Weights of a small segmentation model: held-out accuracy 98%.
Rows from block 3 of a small segmentation model, named by matrix and row number. Rows with one number belong to one channel. Each number is 500 + 50 x the weight over its row's rms, rounded and kept within 0 to 999. All counts start at 0. Numbers have three digits each.
Before each channel's rows are labels from the 100 images, of 14976, where the channel reaches its highest value: "top examples" is what is common among them. Only what is clearly more common there than usual is listed. The data: short English words printed on busy colour backdrops.
# convs0: first 3x3 conv (model.mid.1.convs.0.weight, 288x288x3x3, each kernel summed), inputs 144-287
# convs1: second 3x3 conv (model.mid.1.convs.1.weight, 288x288x3x3, transposed, each kernel summed), outputs 144-287

top examples: the letter c; word: ice
convs0.263:556474489457546429515415496398492510521493538477532517545484532494480532508463539557578485458540445505381515520463465476444445440534422405542440542598460576504504524540541589456483568487403510438541563501533483534537475556475533577512534389490499442487557498478449461556601555567677537500574566515516511486522467493544466524447457441561459547492578572575411517521577533563471456535413541423543471458568520519486508530478438580527482
convs1.263:527584466442536443563480491439494442466541477480580455461515529459462486532527420463511570434461545496486613476480512588567422514525506489490463438463518564466537532538525535495449522526521475435305563496439511549478447514548523550505525437470492398489458521464474481612526542455507446516498477553454502570468460480524414493465499523450494510491473415447556494552496521548493547402397507431471500491406566488483428549497399446484462

top examples: capitals
convs0.100:501522556530483482488512461511418378428550479507592449550508465491423535401532515573521495454452452503558513559503459557500520437461514520563571406486537509416550489471528486520457481486413529444490356429548562519547586537435522613471472566564586541488565438568446524490544469444443445522516546503520496441485579388508478628542585569509457442498477484537528484566500491545523574468474494443503570533597575472513582547504543623552558
convs1.100:453404512497490493474572431523450561509479576532592585501498461502547494483537508507552463479478537554496429516388500452497543479432552532437604428467564424578450480498591524569438580529483490515557549591422525465536531449497523429500468504526524454423461461463542466463367470436488605512547461447539466423512434473491539507496517469551464344582558562429406514515492551465419427529498450488446526497519543511493584452538470510451492

top examples: bold; the letter i
convs0.55:537613621484497447438475544536412539504451473510490455464548485574535442437467465515485488458504435496533455430429459506547534541556476442542495486497499554496491492594519502427615446460488477575459538528480498519422515548434524383539543444517557453600473422563460449417552437495531573553437574522549450543521462534477463434530437541567567500559478534512516563483564533434492554506523484465493538581619468574492586491584502589480588
convs1.55:537543498510513574465529501556431460541501483444465466497534556510533418477453599489584465563569455355554595543431472498583585520545503442453438524511407535422579539343555527479434499394452498499576500528511523482477445539557496534436412455426573527485539564467560453445457498467482481463593464608525458522555432470480495481499579518483374399482533453468560598457417494503499471487553500548580469471499478446520458473469513396549396

top examples: bold; small letters; serif; the letter w
convs0.165:419489474517443461492460429555487504681464559415510389477569490543459529583479556472555497510552496551502533531520471542497493516510484442519477542464506456448463523509428495477472543532463517455421536519525532498581409518570558547502603468461400566462581402524499564551478471482532466547568613507485621507609499536459530449470560510437507474491441551553436384548515515573519496561513554494554486544513484576557625435496435546490450
convs1.165:612507457498544510533505441420545460543494577584503460465596480498560484535565472523523493482503440381449595475460443530503444472560557542533471432531490403490460544505388434576482526493522471437458429512534490553405478465469453531396535456507462463392538498519408431487505544540454504457426429478493508510537350484460544405557525552423587498527451556447498318475479515529466544509511436433521467540440512477463354579489469491565475

top examples: bold; grey ink; the letter k
convs0.119:494570512512356531419533474528484486511508556457470546530535492465547530593535536488617492516387511519523567433496548536458456558475492508545495427468490500409446459484461534561560432515522513488491546509452549573530529503507483562445504454520484498604524432567487518444571507483473548576467452522504542389617430433500501531586440479503550467522441517570579528560544428521471504511455518534515597507577393532488608531473612539450556
convs1.119:498519492507503593565466508615424437494529602489493497538625436500528554435540398571571481446566456461437526556479544444486473443447567590498467528580558482415473543510410532549498505457499442546562468615469467550453531458486333502464469484499559523443484504493520469512575489539544494408485421451559517540530519572568526459528551505492518499532518505451474416448436540515457528497495486465508462458461435440469473375513536557546376

top examples: the letter s
convs0.134:604567600484588568434520412405439535461516471502445556530499504521604366570451462541483556521569521496479546463501512510420452496528455503512397413491413548531493408499497516466525524452544508545490554538464438506497527590518436462525595441483514505579500472488494520515515542463555568486562579497589455558456435518471507440548528472534518489452439617502462467410554486468554519532472511473539435482531435505561568386473513595487567
convs1.134:417557422476489550478490453418469426621487560428512463484488501404495458466440529495511549510618403434492522580450508447506561487558506545504419526526472582471573482517562463466430530456445459476552473566508507455464531474381541515454468577364507497486558489480364485458552487579546604470584519521480534428507488500543473540515465537531533441598541443452481488509530561561537469484527614452536466414454524407463476450442565522388456

top examples: the letter c; the letter k
convs0.17:529487451442462500518588577485553503542483631509464475444509514483484495607504568467408494600451436548522458429532493616490412587543497522563466465502451592558486447573452524394459447585461525498506425461399492471442481482393403502510567583503448390493483468489650485590568616448538565532479434487505501545419479489542475497529405564535504515433415423498411468412498568485573500472445491545486510507506442409494536603448524463549494
convs1.17:465541546464545529561403514475484524630467473439525497514569419469522575505524595557485513496584559569463472480515487426512467479531405472561529569540495542554490550474529533450511513582560499476557566515574506501580519494529468410538405503501526518544506492470448503496475431450581425537487490465455475435459542553533513446422578472545445458512478466447568486487456499539486485565456436481481483514451536544563451475475631458454429

top examples: the letter c; the letter s
convs0.87:596448517519478486562381508446567538465478590541404484540468547535517505529507549596533660458590482556485529488485459489495511490572557431504493479519406634484480491511481588503585446577492530515458426460557477641435561555472488497617459530474455523464440494586410463481456463485484479542509507439481546582451492393494516487497494474511414470543494456554517480519409424533541513450503526465444511382510516541462519474382420518538466
convs1.87:565503489485477421472537427377469514498489546537504543512486448444592463513503575593459494484541517505529449523408461476557539437488460570629477500415561516561579460413471525526466461524553535440465526466513528507553502460447530494488504600516641499601538535421537483451574404439501613496494555536514464405479446608458453490457513528512417536463484469513548538512510470481512495521417431493414549385477535640495471468498476520478465

top examples: bold; the letter a; grey ink
convs0.160:562551496456441442454519530475518499485508431564540605538587551508565506578501560446480503534451467415544490480505520511555421519399470493536510517462506474489537449499451401548483406510523527493430513448457510396482549517474402412472530465467516523487452516511608522532483464477483440500439518576467503518650483511492538522478514504457558515575430562427477503488441469506559523497491506491565484561551464528475710531616490549473447
convs1.160:421582532573446474471470574472443484530553462431476534485494531537567424475567512538487477412589582497477443494542523513460575548586432567469493482562475470450464422485654522520507521478575595471521507453529500437532554570510562459531432464493443598423483487531553662397457529418496447500423456463583540492631479525436533465609551471500574577478478522519485544484483524543469536569395497460524552517431469448545523448483612387457538

top examples: the letter c; the letter t
convs0.147:565528440533450529603443438416571500491538554501424461478427522504558558504433544544470563530554510505476561430508494447413464511535537566557488508552511661438463573439432518502512461620473567483490475513499505603462527539445449440559581469431417452566446477447456531489603525552501512535637445529505533600481524515554554449589498459443457514420478481530471502580513519628470483547461563480537520422453477484493545534509469536540513
convs1.147:521525552522459429591493457462476493582468532531393567498503474479502508503511466514510450501464465450493530492443578486551538501496442452568552520451479548474476507480435507525519466488508560508494464447616535489573452506517498457497543448636512396573506465471494423535470546518479480594464531442513422425518495611520495523427465491553509408468441420459459441533509459482476567566494411451540522486501483460503482480478531489507551

top examples: the letter c; the letter i; word: ice
convs0.108:569545506522444507611523481409520490507506547433495521564524466491515506587413492510489562549512465478484548545507464545477396452521556504665556540580502571398455501465414480406582418540472501594490527546512449584445462555529487515453527437380351502485537456452567521493589634512551498523529412515502609499563502494544569467540536439527505478442453533449472556538474485567472492630389511505495460463513545452515598560438548494486429
convs1.108:553545429519500380578531430537457568521610527498456427449472485560498485439564490600544416440480527465481412519441497474553502536568526516572502532497493459641460569539426484496516415458494565455500645525472528475563421574576472528456566431535458473440494456476501506506503520522625484426526529481562443413522536554510545501426463501478524521509563511396515424517426400519427572484477473471567580473499525442551454549536507485459435

top examples: capitals; serif; the letter a; the letter w
convs0.23:432511437554560472449503425398494392589507487499488534454502473503444536444435533557556501428526528463543463547462487508485492503467397424449665564502494445519484617431529532532500499535404488508554490451619563485540474559494520543506498553582431543531488483464453481460487494593536491560495538515563550434466550449476557533509522534555498496528510389547588488555463476510528454497479558450502440455459568490534505495467420452472386
convs1.23:487491439532466489527449616418473520486522552475587499475524579483540421506491504494504555422523567484563455495458398490471450534463552475482462423475467498448421477529442515619569391496619438466565477470516465503533515482562459422484557535548547549471439543467615528533499499487435499497576632466511585524563500522484493517481523476464538542466470591456478428560510546570456509555586469521475525643491513459581486507606473482542522

top examples: capitals; the letter a
convs0.62:453457464482508484414577410471467449479556505615531578513527453514487582536498538427501417621433489521507507541486627558466515433521550566476537539629533389523495476588523521500390491483490456498534391507494491457477531551555546489549489547403596500520542540460460523551503574535463491450479452540500567406486529529566502545453536598456526536510442410515445480555597490631547435525563588496492460414471445386491487469540464534445486
convs1.62:530509429495536487533501474544532551432468589578441402546555574525424579555511459504548507503447467394442567505555557602633487561476532433479620472479505540519482477528466464410588505488533458622596517569471479499517567492401493488395452452425465525418501451468503523419527586534499563443596412533459518573547584540587532569519560508534552491459497519520450488486461540590522534518582471561454526544402525530464510468571496480588526

top examples: bold
convs0.85:395515470481410478457512437492493490532527468439512642467593372569505496494469503533551458630440532460511439437442507482438508463533541467456461471421474455516561486501509505494520495487477494480496461450523531461490531502553495516552551525529503500655496473575397560456453536428539536528525629532539507536607495543441498630405448477476554513510489553505521485601469447500513575465547537463489498427477440449503614414503563563529502
convs1.85:465511537577466512420483464497428536521455534471493446529506473467474515545527443576480490428518469451493470562475472437558491513503395451511447491562524509433484522528419550447513470527553575531518576395509473434508538477470496631536413527448434589506457535580433514441471536547510473529437523532491513504497550457487496501574574530512526512586561534497442465410447599548535493470361521494474495516430512530523425496538462550506419

top examples: bold
convs0.226:498449591485533476535467609450456486547487388400501599535487473518466500499488497541490414425570499612457457496548573527527449567513462476510590550464571544471496403482485438421540532537497497526400612488468424479479476537543450536500440539512528440477404493513493561502558534553462502572465474517479575520471526512457485509497552506551482438470573649414503443489458582524572520501434479617485520515478557475537455433456526440548506
convs1.226:485444427534584541445483558515493481553461460531447452482549553577517433494530539457472430477556522458513511478456451508535443452544432448465436586511479444499536514428491525511474410511455482377535401511483485485441571488503548447547467494488489577512544414509442501435418495500535532412494537447507482391473559578426484449481618529503403439539515519527555438509439431492494503553538489469502485479550435554519460513425607547509552

top examples: capitals; serif
convs0.32:467493500491518488454519462427419474491514408509543535404533467503550561465412488502529480471411509446433586461426525528438553538445448464503549501470534608587448505479520393601559562503470519508541444526514565507468511550448558469516493573516543571588454482618474463500519493559522397541452549497577490440524614392558461551557426474583459473485527424560539530555496473492517545534475432433493474419598524436440512518556477503454469
convs1.32:433468538522473428521430522501408522475545563452503544490533575417482455468440458459478499483492546479533492541477453453524491504447480521539407476490493448469509542518476477546577360515584452405541503473531399504550434457521559515531512541535528521442492526470540500582483465554490555514537552586499587530518495537593513413481506493505535430483450536448486485489564533472483632520500458472520491579440504448473495420524448381534502

top examples: capitals
convs0.95:527439437544506494558509492508620544547474579534506515487503492514480496629534548522539532546488432322487504544483414556473502428548534497532602527560506541495486558449533445508469464493478473543537476574448531571491451450534558482506556383472449481466468516464481460508471495443502479515436502503504502551576395497469436461521433464426573513454521428474503454481482481607555485511450648471474466536473533496518539546597601454458437
convs1.95:353526470546536468478449401421511586501539509507504575493444542632521547490418456562493547414497500478521579432459531547477519473480503444547522521500522485491548557519490474535456463506520460447440480400401505471551401516505413531528561403485438502425497543428484395567558532508517418556432459388443460478553424494454461519526517472564468508457501541507560498621503534448544503633439472530554528471458540565414535531537552496548534

top examples: capitals
convs0.149:502502525425504424488550473560470561479572437439529501593482440533481530525406553546474433522467443578418511504539553471578520512476478541482467577572439391500484548427387550631503519467481589496487565463527535499562430525521599456507588478536543469530610447492469642509467413594563484551510550580595509458483594447589534557559520554501552509493531480584512398566510478522467525531480520508571445420509498441601475504481444541508520
convs1.149:580521506467504487464516553427511616432524562618536591491526473470476450494496477519508424518463489426483489462450492503486479522579490514521504433527459471682496532566453466595517569522380546404501459522494527458506507374484460472466474509541609525360505437472484510506469590542378511443571538547454561563559517389457571550465494485487464466434413534549515567492503500576521428520521430548491536544560511500473537476562436526451424

top examples: the letter c; the letter k; the letter s
convs0.217:489466577480489514498531447449473515390520535522527546558575489543455508470510452436547511538491518526531474506484479500593511594521521499560519431545471604558549419429529492383543476514510494533538436420519499468427543451450444491462473478477550544630468505494465413478501497509547470435558556506492530564571567489568401510468445463467525482530551513422521512573558537424539513579533535477533543497472512605399528441402588583578525
convs1.217:511580588456460459446493554531466442535507464439472502525550441576568485518449555490570482439389522443532536421424464448502479541495490497414416486378622522475548421516561605534452522564515506520542522465482476554495459489457461492527540441535597547550553573557549502473471527488584424489369512438556518500454472516476513524468585595456613547560540494419490520445457498463479509493429490479555578538488492549442540529551501497484483

top examples: the letter c
convs0.20:561469514518499511451442530502620496536567559525527553481642467416320481510505537610550580542474449506594512488484508460489523463574603525475492441499493502487650591556563525601510560548494538531547586572499559498445480490429556502455501461536421429464540549555409467409476580537412434513489506519488438514447513553569536520513560556422397400579534530500478546462499405493550518539506524547505544419475491497445518443486567545469505
convs1.20:563582517506508543526460591430497510574430483478521517545584550449423400461411538548487585454496430505560346498509479474507487516510486508479489561537526470463519430543483528448512423453606509500523424442502583421540602460495541520553470544448613488530415452602502442477448449422508454581462549457460561488512473458493542474536428516500492584535566549494481487581530564412431489559469541464531548428496417497515456462464456501505466